config.yaml
model: "contrastive image-text model"
dataset: "seven-segment displays showing three digits"
train_examples: 97500
image_size: 32
crop_scale_min: 1
horizontal_flip: false
tokenizer: "char"
vocab_size: 15
loss: "softmax"
embed_dim: 384
encoder_arch: "mlp_mixer"
encoder_norm: "rmsnorm"
encoder_norm_position: "pre"
encoder_activation: "relu"
encoder_parallel_block: false
encoder_inner_norm: false
encoder_moe: "top_k"
encoder_num_experts: 4
encoder_moe_every: 1
encoder_expert_mlp_ratio: 1
encoder_experts_per_token: 2
encoder_shared_expert: false
encoder_patch_size: [4, 4]
encoder_conv_stem: false
encoder_layers: 8
encoder_width: 256
text_encoder_causal: true
text_encoder_width: 128
text_encoder_layers: 6
text_encoder_norm: "rmsnorm"
text_encoder_norm_position: "pre"
text_encoder_activation: "geglu"
text_encoder_mlp_ratio: 3
text_encoder_head_dim: 64
text_encoder_fused_qkv: true
text_encoder_bias: "none"
text_encoder_qk_norm: false
text_encoder_parallel_block: false
text_encoder_inner_norm: true
text_encoder_positions: "learned"
residual_init: "zero_last"
optimizer: "muon"
muon_scale: "original"
learning_rate: 0.021
momentum: 0.95
nesterov: false
orthogonalizer: "newton_schulz_5"
adamw_lr_other_params: 0.0015
max_steps: 7900
batch_size: 256
epochs: 20.7
lr_schedule: "cosine"
final_lr_fraction: 0.01
warmup_steps: 230
weight_decay: 0.02
adamw_weight_decay_other_params: 0
Rows from block 3 of the text encoder of a small contrastive image-text model, named by matrix and row number. Rows with one number belong to one neuron. Each number is 128 + 24 x the weight over its row's rms, rounded and kept within 0 to 255. All counts start at 0. Numbers have three digits each. After the name is the row's rms in percent of the matrix's.
After each neuron's rows are labels from the 100 texts, of 14848, where the neuron reaches its largest size: "tokens" is the input token at the peak. Only what is clearly more common there than usual is listed. The data: seven-segment displays showing three digits.
# gate: MLP gate (text_encoder.blocks.3.mlp.gate.weight, 384x128), inputs 0-63
# fc1: MLP up (text_encoder.blocks.3.mlp.fc1.weight, 384x128), inputs 0-63
# fc2: MLP down (text_encoder.blocks.3.mlp.fc2.weight, 128x384, transposed), outputs 0-63

gate.162 005:110087150136138142157135111129128114173108144143134184117154106125125086148080080115124109095137149097127173123110105120122096152130086142104090124180105109136100082091140122149130089146156117
fc1.162 006:154139104127139123121120110139129099103157145137152089127114085107167103141095110142113112104131160114161128083163114097121132127136150100121122140100079156135134105135146139142099112096141089
fc2.162 005:131115109119180095128111151123151067117149134147153127140125120088136102099143118144128086150136157168121127112128123126141129116120146100094120123133141092098114130115071137104170178127136130
tokens: "9"

gate.348 126:113118139135150146131122106094157146176141148161138094125132172136138081158128113111144117121066118173157170149132140135128088157145137141121146119123115157128102089137111092122133152098113112
fc1.348 143:086112150109118134144103147139143102111110104107121133104127181121137165158124132119162131092103116134122139085101142105129140106162180125141108147154079134145112158151093123144092128088148143
fc2.348 117:121189119162123142153154147121107148129153126111123127130131130123095089095111134158114110123162138115167143138156115142143171132102117133128162137077160156100118101149115122132098096126122139
tokens: "3"

gate.210 092:165097155122114107118108160161134108131136125121159196142155125124100113122140131122122134150100141177135119151151090120124115071143170137143095156163131130125122165140108141174156114142079090
fc1.210 093:122134104132138160107164089066153147148080152133093059131130122128158134142160102110117124152136105096095153100126160114105145167113108125080159089096122153129148121128140109103114120123167155
fc2.210 060:143146141130140151159129095099149116142149117179127132104125154146116114118122152081145124114072131110132114097131170103098107119087131165109161070096104115110108107112112124103144089138158117
tokens: "4"

gate.364 150:152156167127110127153116152141157112093123108110149198115118114113111123115131138135123109121169134144126132140124096144153114077156123105136125146132151106120162141125125155170142099161093102
fc1.364 145:118100120139159146092144091103093162170131165151109064136149132149172134159147130100106109136126132113109129112117153100102131168111144129110139074124130120132135097142164112100120161123127137
fc2.364 096:105112147099118144129118092084125123135136134137106085094145155164148120138124143132141133075124077118111127065105181080110122153112110130096149101075129110128134070139146135117130147123167139
tokens: "4"

gate.92 385:149121146123112133123140141167129109077109106115148170122111127112093126096141134150137106130140107145131129148152112162157101072157130117152102137173151097132136150133123168174149089145086115
fc1.92 385:102132131124175120104138082103110155174138135133103074143145121166156140145129113109117141136134114116116111097100158116100147163117152128083142127091104133129143106117141101116132160104145145
fc2.92 421:105128108103151161106121096060116119136139119178116073116150125150176128114125110132136123090118107097103094063117169094103141163107125159063143083106137120146127060112144144102144125123168129
tokens: "4"

gate.224 061:108150136142126122160116110152127150086153138131164180137150134095103104119117151133120147103130122120122137147126075167127140117173094143161119139139153131116139155175134149133144120159115107
fc1.224 061:167107157086142138119123149146132136120123080129111178172145076126139105103141128145127115122134119150158128128112065160145112145114079143117146143126137102130141152099116174116132147135141127
fc2.224 052:119126123073142106095158174195098130099095150161173127149098141152123109144149146118128130137157132105106146147130115146166118113160148136188137131080125099121136127089127143121096108121094150
tokens: "4"

gate.241 065:151115146114110117134128132154158108109134130103145213126146104100095116135134145133142113134143133153123147126124082139148101066147140118144116163163145137126127163143121142140153111151086079
fc1.241 068:141127132113110093160122155146158117106145099092133205126116131112083086126121145150147118098142150149136140138127092158161113084149107125156135171161143128121125157135113145144151107139100093
fc2.241 040:150129133154129089138109161199133135120129131096166151166114147112122114151118098146139152116158173144134170180145099134179096116161134095158122179147131122140139111123112139124095146156121116
tokens: "4"

gate.278 008:075114167109137096126114124122124137113096081112141168132124129117158103123138109150147121120138131168152149127157122142112133132153151151135146153149118081110158121154146113090089059154159131
fc1.278 008:115136109094121071139093103139085112123124093131100149152132074150146140121114100120156150133128118113106127112151117139103113122108145122150113134121056147131116100088133128067127116135090171
fc2.278 007:145118172157111127108138095121162122110127076131095121115142155186105149127116154164149128131168114096115164140136131096119130116131114128135127093139152126153107134144131155095101108121155107
tokens: "9"

gate.289 074:135087167099114103164122129145130122100121172105140173133135092105074109113135148144148147131138162155156132167135074143158114093128130154119122137172145132138141158128128129147111113146135122
fc1.289 081:109141123100119111131132157122156126146131122094161172131143128070110119101123128147111129076137158149125102140155098154161115083156125111149105172138130112126103180159121157176137106158127109
fc2.289 061:141107143140104115108084169152108148154140144139166124163097166103143113124109124103136138117121126112150178197126120136141142126155151133155115135168143124135115173140152185141082119131114129
tokens: "4"